Weights of a small spectrogram VQ-VAE: 8700 steps, 26041 training examples.
Rows from block 10 of the encoder of a small spectrogram VQ-VAE, named by matrix and row number. Rows with one number belong to one neuron. Each number is 128 + 32 x the weight over its row's rms, rounded and kept within 0 to 255. All counts start at 0. Numbers have three digits each.
After each neuron's rows are labels from the 100 clips, of 14976, where the neuron reaches its highest value: "strongest on" is what is common among them. Only what is clearly more common there than usual is listed. The data: synthesised sound scenes: up to three everyday sounds over a background.
# fc1: MLP up (encoder.blocks.10.mlp.fc1.weight, 480x160), inputs 0-79
# fc2: MLP down (encoder.blocks.10.mlp.fc2.weight, 160x480, transposed), outputs 0-79

fc1.201:164127070103156106184124064128172132130144135111150179173122164104150105152139100084138139111181122090152119112155078139141143073150119159115152132137135187091094162097167104145162175102154144157179163076178120102100150163180093183100148090
fc2.201:069118108141119210144112136170149173114100166176131149170076145147099102155156134110102158130193108070030084159115153105161160185106066152132120137097094132124102147098119077149150160125129136130112104137172113151144162147102120081142151109
strongest on: clipping; text has "clipped"; background: none

fc1.226:166145131094140148178116130130100092122120121133114179175136164150132116147152173108187109116085148087115118155141093116093180130091105127078115111128061202126133141128150107121177113076079175141155141105115116142193153102127171097172124177
fc2.226:175090110125126109079170122129066114139162113183100159083137094117152108140146138098152111126170109098130140125176128176115086108210155151152181162112176117143144098129138201102137161135185123128127158111081085097135057122167161177119037134
strongest on: footsteps; first sound: footsteps; door slam

fc1.383:116077073062146085094173156099126104181154098113168120096142071172131109114120118147172154100152124167080095136170105168091141106105101112147155102101110164132147178137129158181158167175183177127156144095163160127162078086136169125089079147
fc2.383:136137171151163143192093156109170119102131136070111099127129093140134169156148128157083142101088121136167099115090107052101162082092133106128123142137125116121133139149056080118104129120120097109136082181116177209091208133092101134178209128
strongest on: frog croaking

fc1.253:121106125096146088109190100121110112092111059100155120151149107173057201158133138121079086179121103143100115151119093171157092158126112100162166068146088146171123167118145131107177161171106177131175110104170084135116165039142150136155128123
fc2.253:150161146138073114122119117114122142148089129149101105128150139121171112133108137149118134143144146158124187103117125179164104105141142121120131123113170084128141077120155188118146128178086163120142166097107094074109076159159181108086047127
strongest on: thunder; clipping; text has "clipped"; first sound: thunder

fc1.34:164115111139176109174080128114136183070148157061121160098139105191153119151115169113127138159133109152122096173093099109121161139156150084155158132136077167077138195168108118177104160145134082129176067148144160150139183150167161101181169117
fc2.34:093116095095188163126167137191110136131111117189142112191134128128102119119160107122145112138155058069095113151133156117129141159107079141125100133155131162142113189090162094154177129121166142132095127113186095121127171105142089105121163117
strongest on: crickets

fc1.47:101088093090069168116161063177172127126126133115104149080088119148186172160115145156115101141165089166112163118153097139091118075084138136109117099141144134173132120132105129076090095172131168121182106095138109085150102105149099163164182136
fc2.47:118074077122148100100192168148083132151119171164134118146154121114107096115119088103170098151094107111135141127150157157077139169186143106162100142143138140172113153140123155172084112118222120181068118138134123146182129099153102143114112148
strongest on: fire crackling

fc1.355:145144075106162138090081072155142113106098126140166183101089098129140098107089158154143134147181142153134110142133150161141070123116100174106159119175093173089119154146193136118191164102155130120164112000171107153157092130197179175111114133
fc2.355:131146153116165133184123147130173127114099129105122062165171091136130176109119096179125109125078116137173144096083099097107182100078104073137071120156131142135132170132110106159115085148126128141098096147156170180094216101130079113136209122
strongest on: background: none; siren; doorbell

fc1.83:186092132095099129187084057114171172117160132113116131122082137183174089159143167085184130137155156088073103152167157136090104136146157131158144143155123113127141116142159176114161102176130110094092065078126143133165150080102124132115134087
fc2.83:076123096113143105123125114157129124126127121103166159150093180139094145128155122097126132143103101169117066177137133110137113176083137160090117099183085164119109191118155028143154139097115130151128114100180132121174159097114099114130177120
strongest on: siren; first sound: siren

fc1.49:164116067078144150101134150154085154068125110079150128104108109154100185146167158118151113123168104165147179107176141100057129148108182141174115071155134104122175136089127084110114156170121123149135167128118107120089137143172138144154126099
fc2.49:114145119109110077082126072128113149134141101112169164127116183135102135126120162119140142134126121200102122149144125155181078169095151162100139108183094141115130139119201103128163123119095145113163160044140108054161096128137152094098105126
strongest on: clock ticking; typing

fc1.73:128162099088154106147199124096094062112111079103145095111163170135091155124129104081147098061159148158133112223176177177121089110103135113106113080086137127164125109125119066093133124116154131126144167132105120155139168124185124076091145118
fc2.73:141077091144051111135077106141197152105112139155091180106137121183122110137155156094135163220108122127151112112130022143122166096146123128182175084167086136087144154119131143136115133206120149156097089111137117169147085103160127177132123086
strongest on: door slam; first sound: door slam; footsteps; text has "clipped"

fc1.122:115146157077169089170132059184157128071110089160163164092108095093105147085110170125170163120141065160155128149087134123119167095146107086130104100145067126156133109120197125124179165120120165098112126143187123099141155106177114116128136106
fc2.122:108068102166086156141119152145164120134119182168073140120117100169148120130148116095115135126094182094151109135140097123102175104175104103173157152090121129141118127122050133118077139146156110161114096194131175214148155146117094153143148133
strongest on: clipping; text has "clipped"

fc1.11:130101151086090122148179146171142136085128092076088122135127125151172167111133159090130122092150149148137094142087114152103099170079162155148146119081143098182116109076086122133171091166118164153148176082125152082129166144188150080132152137
fc2.11:142168152173097125150084103111209127133151119105118109091153098107148200109109120152109133098088204170172164102119072116155151070107104091123117112127108128089148123121101132096093080139055098117158118143127191167116151110124096155125179134
strongest on: engine

fc1.0:125081080167111146090144127103178111147179120124093154090101149119180154163105136169163093127131106108160079147090138127129158100084123083097177066132096088118124083110090145153136118116107160091112084109173083154164107108098095173095160127
fc2.0:112083080131133114104159142136111123128179178147168159091113121092083137139154092085131117139104140118113111132170142116083139162183134134157126141113113146119132154139091126129057136074184091152096094162131162178185131075116095176143149135
strongest on: applause

fc1.291:104093139136104102060208106131080069137161080102111150120140143171133144101103131127154102057107100136164162196163153148114075131140141135120145114169171130179122115155157107078133089108131110102141151135112117075133162167115092100099132161
fc2.291:117141132147094187154097145128171172102098152161118122134093132102104136167204117136077150183186085083064119095111112107148161125118080164135145145095155093090152105109115133128135175166092146127104109146129055134101114113111151134144102082
strongest on: clipping; text has "clipped"

fc1.440:137080162110180116123136092142097103075125064136176174149143105199080157160170142174106109187154107151128097131146074109107099118108157154163174101170108188148135195125152098120143164146132161133159111104132139150126138057144164114223134130
fc2.440:160161140132106141107120098132108143146108101177100131124132129133174101124118160138132139133195120111104151125133124176175093097144121146109154129105161111119140093100168181104182147171100155106155174087112073069092073172167180123100050129
strongest on: mains hum; clipping; text has "clipped"; rumble

fc1.401:114080134083077116180137085089192107121083079134185126182104104144093154153172132091116149152159122128138104136158099109080152120143059099153095146073069141043150194113155095087110122092099123097138091138122100120123154104133120171107143140
fc2.401:182127109143117111127168098100155113137189126163158107074169099063117196114160069106113073120117142135161174076181114128114111098138098127135119104102142125079149134121107163070065112116106086133105120133109156161135121079163111213134144141
strongest on: coin spinning; first sound: coin spinning

fc1.206:165103142087080120167091135114156089117121128094125148126120133229078086142139127132130126207152054144159163128087202107106135170105115120219117086149105150096129134121102154170112130101168162147109060090135123182138111109145109154154141144
fc2.206:080079087111169123107176169161067135131118163133154134171117150136087089136156109105158117141122070107094102153137175130095119194145143146141111147159132145156100169140150101175128149090204133147082126119156090116165140112119123107122121126
strongest on: applause

fc1.57:176088135099085133079172137166110149086136133091155139168173088146081126107138183117147148169134105125158143095154139171082095128153089159167162144107147121100134124115122068174166176163150096184136111132125175191134128138127127123087146152
fc2.57:121113107103157091136179149108103115125139133103190132134138129074089146140159054106130097124110088140105129113135167125079119185117155128115087116153132122107114170169150122144086133079168119153101100106119117109165118038134142143140126138
strongest on: phone ringing

fc1.172:111163111161084127146158155172105095090170104109133161124153127194152129178077131164082087186126079149098098117181073140131075138123181124128089091135070121147135119093179145157165138129127161133129170091166105114108119102089082120120144084
fc2.172:116128126110121160100109057207145151139143067191106165141135115174154144109134187114151153084169157115123092177136115145211115094120077140133174151158117196124119171067168095097212118128111136101183164085163150113120154156145092093097163126
strongest on: engine

fc1.98:144141145116086140134135061171171104082123121130105168084174090204163141128160108154162196158157086147132131100163095108127106107131189131119133124168096153108104109155082122128157194129169092089132056149165161140085140127163104081134119126
fc2.98:133157164126086128140084137100126152142074151107099130132105155175168087156090174159109157142136146164115141133094120150156115123126154115112143119111127063145125061138129154155138142181090183123159143114101115088109088168117190067116060126
strongest on: laser zap

fc1.138:129142082099193074104130162139134110120164142146147116153092140185133101137113132150209082159129083140096094193188110141104080166114144093079111123090055117143101197093141144173119180150171139177114100099165134117126132103137143108164069111
fc2.138:150138167157133138143070091140182106111163086110079133103142075147170190122118162154121150074113183138187105135114056096155152046112115107143159154147116162121148137117094110092149097136092096094182128152121189178086170152117077146143194120
strongest on: engine; frog croaking

fc1.354:139090051080059095116140093118114153150154137110122174111147145115135132136188089066161056199147134160126096162151094142071117156066149172107114056132128143092127192145142132086160150112072092134080081084117145174149142103168114144161096183
fc2.354:159127105134137116135172108106145111134194130156189116089150118050095196132181063098105083121127117133135148091182134107108102125121093144123113105113136127069144148123113133081075126087113083129103109128126145158143125063146113208148157138
strongest on: coin spinning; first sound: coin spinning

fc1.265:135157114134154099180111113127166128126124142095171177163108118110112112112114115137138185141143108163126051156126121119098149154115115142099105095164007174126115182152137084181131105107138113157145062099171124206121163147110094136153154062
fc2.265:076112070070149168099181105201114144160095123191098126194131139155144088104134117107148100129157095088086131170145171176170146141135080128154113131123120162171114171072167108154179117160147167159091149101191097114147148125157097106081150104
strongest on: crying baby; first sound: crying baby

fc1.388:100086150122163116164123170162154122127118164143160122089103103130133123134167103127115144150172144119164129103154146119133162113153113099153180117182088115129077177139118116163111168190100178183097185119194152142164096103183157152118189090
fc2.388:124166160106118107169062183079139153118107182056129144105075136169101116168115138163093193173111126170107106111089113100109119138121166151084145135131131059096151079173107125178105161155103130118146087138104118098114085106081182100164063114
strongest on: fly buzzing; first sound: fly buzzing; mooing; first sound: mooing

fc1.277:088128084069125095087072121126160082166143136143076166143082168157093139081165144107103147086130069173176129106160111171145120099095155082123122138172146080132121180079160149103145138155171142111134078093149076133134136132122170167097105180
fc2.277:110111146123116176162128191108114167105103197137111095135100128119097092186170097140093130160171095080078151102115167116106157170138121150156123152064166058129122080145109157144109183145144141120075119168121079137124125121114167114145077095
strongest on: clipping; text has "clipped"

fc1.377:117151082107168096100149054184123143131146085145138137126130142123115107076097127164189147108128081091162117175155105152146141143150155112102157086176096192112163221076189169172169097150159142117114095078170147117130143150196103111117112147
fc2.377:105143091133133195121136093188138135127116104215133118155126139111125126098133108117135121135212117050078143132138140152166144136111040135120108108086122165124121167066175123125179132132110129129107136096188091115125137133165113130104140115
strongest on: background: none; clipping; text has "clipped"

fc1.168:192173149139072116180119110132167187103089078122142099161126141096115137115145164106106103109158120131120115169164091111083128077163095094101142087167110136132113117105089173105139151154151113139110118141139096161077124172108125085163159085
fc2.168:134107079144114127090179113166097107147120123216127097123177119094137132076117068105166084129141149094138194102162145190127132137175100100151102115116171147139120145101160191118119101133153125160079160107139119112152117116188110160073100128
strongest on: clock ticking; typing

fc1.404:188158157139204104155080127106139175125149104060102128091135079116209118150086135149170131129109111120154105136097084101062125121109140117091136116163072135129141198168126119142133115116133113129142089107129141175092146162131115127145162215
fc2.404:096114104113160137133154130191121127137074114165095085209175107170150113088107110148164108128089104105149140144105132153125163121121106083143087131164136172186105189099150114178162088155169154160096132116182123140127185136164072076094174131
strongest on: crickets

fc1.248:120146100136146136127150171107119108137056150144142154103092091165098120142078114071110150084181102163168086137103134122163075143158099091136159114120074134089118171097159141120130176115138182145113117158158141082152077138119172144087104120
fc2.248:065146100097099193152106153130173175133062181146141123166093178141107113127090117134112148157161151105043156130101132148162171176100061107123091096060090087136113108106133116172105128156089168156106099126173120123158132121102152067120119110
strongest on: phone ringing; frog croaking; first sound: phone ringing

fc1.459:178155157095111142118124083086144130100103113095117117092139119186127084105079186145132106159121116125131115095120125138081108064137166071097182091102127100130157148111180145114160172152120146099165137025121084124117131145200197144136094187
fc2.459:110108147117131125119081114156131124106092112121060150162125123242176108113081208155154172112118153145141091177092065152158151100129138108158155153150108150190114128117145111167177109170133164131173145110143140119114147185126114060104129105
strongest on: laser zap

fc1.191:158151149083109087136126082165177105093156108076160118186151062180129117103123132162095161128117098075160127083083085127129184095123090113115165160117147147101123203093091154085126071142103115152167095086132098228109201118188135132157164097
fc2.191:137101117116173103117206165129050114136142133141189095140161131099074113140186079118143082140123052114128149103151190125085090185140144153117099132162184119120113151147149137141129149090193125127081142120121069105153128088152135154129105153
strongest on: typing

fc1.84:090151128171131106105152085122179184135130105099161119181169107208185095073116131151130144109170133152169131089091172151157118100103153108107103079101110121120163177076123131123173166174133153159130164059159123122122122192209196153100143167
fc2.84:103115140140094117153073162086156130118104199059121159116080164166133105156086154133106169148080173175121102133099105106106155157126157109132136121123081085150133083169074112174065129138119133141144085157117169156159113139070148095151121130
strongest on: background: none; meowing

fc1.112:135135097080152166145112096168190096108159115168092116134126119184121171116080149083166144137132101147080089164144167145088167088078151124111159154115071123090095132146105085082126174161148146109126164141159101121069160165124117162104139174
fc2.112:100082114151079094086117122141096130150147169129124195085105122164144092145118159100152146103079217167137099149139094143128132163198175110171164154161084140136127129138104135140084122111170122143148125136125197148210119128100106114112122146
strongest on: siren; first sound: siren

fc1.469:115119062164114130109135089158134132133109071180124137153154146124146119012115151122173133147147130111111115138117133165176149102111094119148118103114125204120110221071230099139183137115117127110114115097197104101144138126146096148112157164
fc2.469:097123070095107113099163082172137176159108098195144147152157177109119097086107101077157114154120110148128146140161150178165135170134090124121109077153110167125112182082182119139162102141121167155100151073180114094155108142180106148080147079
strongest on: mains hum

fc1.9:161167098120084167168133095098084125140163122111186178189167136123075086131108141107178107136171082140153127154145148106144111164175116156118132111077148124126115179160122155177074135091134160090138128075081106092112113130158155124170129103
fc2.9:165106169141166128144102146125133108102160110110076131100139045149162162160151158144128135089116131108194096134125080090098152050151156123162169177140156128136137117148071134101130142124156094105152122183090162186077167139129087159161156119
strongest on: phone ringing

fc1.61:083063119173144131129083067117101076139161080117170111156104155173112169175088140095122128185180115123117088128122113176088138138126124108087095091186061138112157200105168115125095139164126189146082125087186093117092153089133146128157107150
fc2.61:163116138118122096075125072159099121138156069153077167103151092153176135114129174122165137095141139147160112156154106166170085077176161148139197171177157165140140128113163155092197129149142144098181185084098121087110094150159131124100092118
strongest on: footsteps

fc1.316:093133129092171116132104103178132088117123086104165184160099158127139099068161142161120138147117079154091075172109086084151096168142139081092090073095077194072148137128148097157148088136156075154109155124148082167176130121119082145156189084
fc2.316:142096086132096134071173112137097126148142128208118150100133134097139114131148110082140107136185127096101162130187146190142105136190118152150153133082162114137129102106157182094132150132145136145109165108112090086158066119166156164093053117
strongest on: footsteps; first sound: footsteps

fc1.351:110159064087127092128166140115085112140125138119115147152136152165089058152152147088155121193185097104072083137093148173158086100170152176087086122113082181135084182165175151110134126114143096124093119093187130142186144087175178150122086102
fc2.351:106174134155107183184076116123223126116110146131137103131118134108133186122107109150074150121130189120114142106095088098155174105060049091117085096082086114102146128102092097130092096135045105124134084148166183179118174121102105122137199114
strongest on: frog croaking; first sound: frog croaking; fire crackling

fc1.371:105143114097062136132110139097116090151098087129078160158081112194153089115076160079112113124123143160136154121171053120113120136122108118104147136169099175161083090164117092155104103129142176186150097121163133160081106145173141151089129115
fc2.371:109102111132109097088100079177129119128118096132085170131148122182175117092072183112182157099079189160174104174116089175160146104146154092154162142180101195170130160113132115138146083134139129124178141104143176138151141166143088089089153127
strongest on: coin spinning; first sound: coin spinning

fc1.269:093194084155178159116142155084177148167169094147112126149146079177069111090150130135163173188154152139101103117159159172132148181136104110136075148161114162113185164153137150166089147114159141155165052058123159120094074082172160123142088125
fc2.269:112152129152093187148085104155208126118099122158083099132147114142172168095088125144118136115134199109156160128112074133173191072104054082132106104089114139135132133080114120115129088166062130136140130155168181165115178152138080115101189114
strongest on: phone ringing; first sound: phone ringing

fc1.24:193135128130188106125141028138106107085153092128152149131152116121118112115127151135196160126131088152122099164164109151113106096153119165084141102148096188161163173098198191104220128115137102088176147014123097117117091135198179131165112136
fc2.24:147129101120133087081163056160115124138177067157167162124152139105117165094144138097163106117134107153136120151178119149152071142116123159109145105182113195090133190098195109092183116109123120122148163055150124087148111113179111154107144128
strongest on: background: none

fc1.228:149099153138154125166123096094186182160119078088081131114126098127172172080073164145116118129163092136168073123122140134163155085074078154100147155152078146101186157117149098135165092123104081167180101109161160200067125090151151110134160153
fc2.228:108113122131082097083093100118100137136105141105109182121083195183150057142091191116146169155123140183113104160123126164157115160136168147119164116144088125164130106136160116159147137158117171121166150092125120078162079178107163087098085118
strongest on: typing

fc1.38:109080112080096112140170080120148152089113079158158173178170140209068121088167151149144117182134125098115154166176124126128115149109097148106116138164139174138123148080163084168206116118131189158170107060147076151068104120157143127152131116
fc2.38:128168142140055133139097114104156137134086148132117108118128166119147118144107127145089148150136169168108181098106120162178119118111121116120121101095141070118144077120138164124118126167046160119142141101120120089122083146130189106092067108
strongest on: clipping; text has "clipped"; thunder

fc1.474:140134126117068070146071096157161138153142138092074212138157138137182106154060197075153144109112145116120155125094127130153171088142120104132145106124095116145113113125157113142124144183147177164181096086127156105111123129172151154160105186
fc2.474:098098102129103124098090101185140128125099116146066164147138121195174104092066178120174163115100185132160104179114092176156164108155133095160154147154100178185124148105128114149151090155142145139161143120151168140144142176138085084086150113
strongest on: coin spinning; first sound: coin spinning

fc1.428:114096071149079080157166059074153114104156121172198157124103106118091145175152075105162072117148156113106142143138064140175149154159117111119092130127137171095094117147158091123171176102126141137097079049106158119183160115212146102143150167
fc2.428:168152136148171138153141105139150113120177095155143088115170079095126205121176095142109095107128097113178126096141101086124129071094080129115115123144144149076148172103116110093130109114108089109120117139147155174091175089153074193142199134
strongest on: coin spinning; first sound: coin spinning

fc1.477:135166098098104167139074094103165118062127093078084161166163096129163098069118163172180124188164146158098165140065103103180154069089118100101118106152061106058144178100128115107117106125136093142146097121102111108073155110130134163160111099
fc2.477:168152157148093099118103067119158114141139069129090125095162107130187160093093154142141123091113183187175160118126079162172131066125136092134146117141125154126153132110154159097142081155070131107176157095114175126115135155160107126089149136
strongest on: laser zap; first sound: laser zap

fc1.417:176093116127146105111154098142084145086111072100125133141120102158136167107108160182165156140147074155151105154164109160139115082146122119126161088137125176134152168121206153114192170158161100071176115037132121140104094086161156135169114158
fc2.417:139149112114117117089141064163103141155123071178140149147141155128152118096122149119157128137176111134100144142149131179179078140118108149105142107152132166117132155087213142116206125146106158117150175040152084052128086151181152113084091126
strongest on: footsteps; first sound: footsteps

fc1.346:125146081094178138104133147107095164122118142119110156136110163175080102127103155069177105180150048127106107151121156148088128153169151125090108074117087109131103119144159166194156152084148169108091124076120073091154088124187164141110109108
fc2.346:136146180150142153178057138118193130090135132093097134115111093162149184161134163165091169091123163129139086137095062064133158070092118124132143151126113119112139114135076095110130137133098097092168101170118178183083175153089109117174179116
strongest on: engine

fc1.264:135078144139167157169105118130168089093154123176145169168151146103141090106154102124114094142131072098096085112178120157109173171103080144159151147104132097143167146089187128113131174112136165157095164079117154164145110165147111075079105106
fc2.264:083158108144087167165087143091196138115099196100155128115077186115102130146107101121074159152138169140066131123109123109136160155098091114104088083057076077113134094128095103147061138125061120142117078149146154168155125116084165128145138125
strongest on: frog croaking; fire crackling

fc1.444:147094128131188094129083086185137121096125113115147120174129104177158134057081153106159114133153103154171081173143070143146136076124101100121107088153071176095164242128168126166144111118130096149134108107136149178094168112149137111157130129
fc2.444:117107148133186149159107131166149130106123121114101126162138085170141140126130147145142140109095105104166071151105101081106173096104106110142122148181103183148117195126108074148147114123164105126128101149161168185103213142119058123152215120
strongest on: clipping; text has "clipped"

fc1.403:104138089096172114155124113081086149130109137116141151176134119124132139131099136060134131112181081111100098153154171106072113177160125114082112086099130134150130123169155110204167142077147161125125139086110076101128097102195181113120103164
fc2.403:136178170151106150168058101114212131107127113100105116113129106140156193130107150165090153096121190150149132121099061095165155062075100107121126115116105119099146115115105109100127106149046109101170118143134181160082164145113110116137180116
strongest on: engine

fc1.380:154154127097190114144089122145179181167110068168140099181152095187173139107069131137157141125117087124157135166136127162113168117090104074147107089154070170130142210100168152165138112101115103099118105109188135130091132178179121147123163110
fc2.380:117137126143168177166121126187174121116103105171104097168160077136145158107138104141127124112138122062151112130105092110130176071103055101134108138132126163139123183085104101129147113137128090142112100141170146184091213118151049143137206130
strongest on: background: none; clipping; text has "clipped"

fc1.282:094136095111091128162162076170122138065143124106152181180153125109120109098131125103106127167119141105179169139105128095095132126087161126086171075093077137180084139083187119085181087112092167164158174113172092162078154119165170139138163109
fc2.282:147136124133136139091137059166110148161138071196106150137154104156171124113130179130154114098186109103114133131149087176185097079152102124124172135139146163109144153084201162120205123145142134099160172066150099110131103152182146141098096146
strongest on: clipping; text has "clipped"; laser zap; first sound: laser zap

fc1.373:093120147091167152131186127161150122068107124092112147183101113159057134140177180142147111191147067128140134123176101134114143157142145130174175107156144144124144149089165157110178103149113168095142174118151109128126159102169143178166158104
fc2.373:167147143128083096116140129100106133159097130148107111122152131117174108135106128138131125142137141155126184102125124189138091107161165119128136130109179078134143071138147203124124134169114156135139159098088096069119060147164195121089023140
strongest on: thunder; clipping; text has "clipped"; first sound: thunder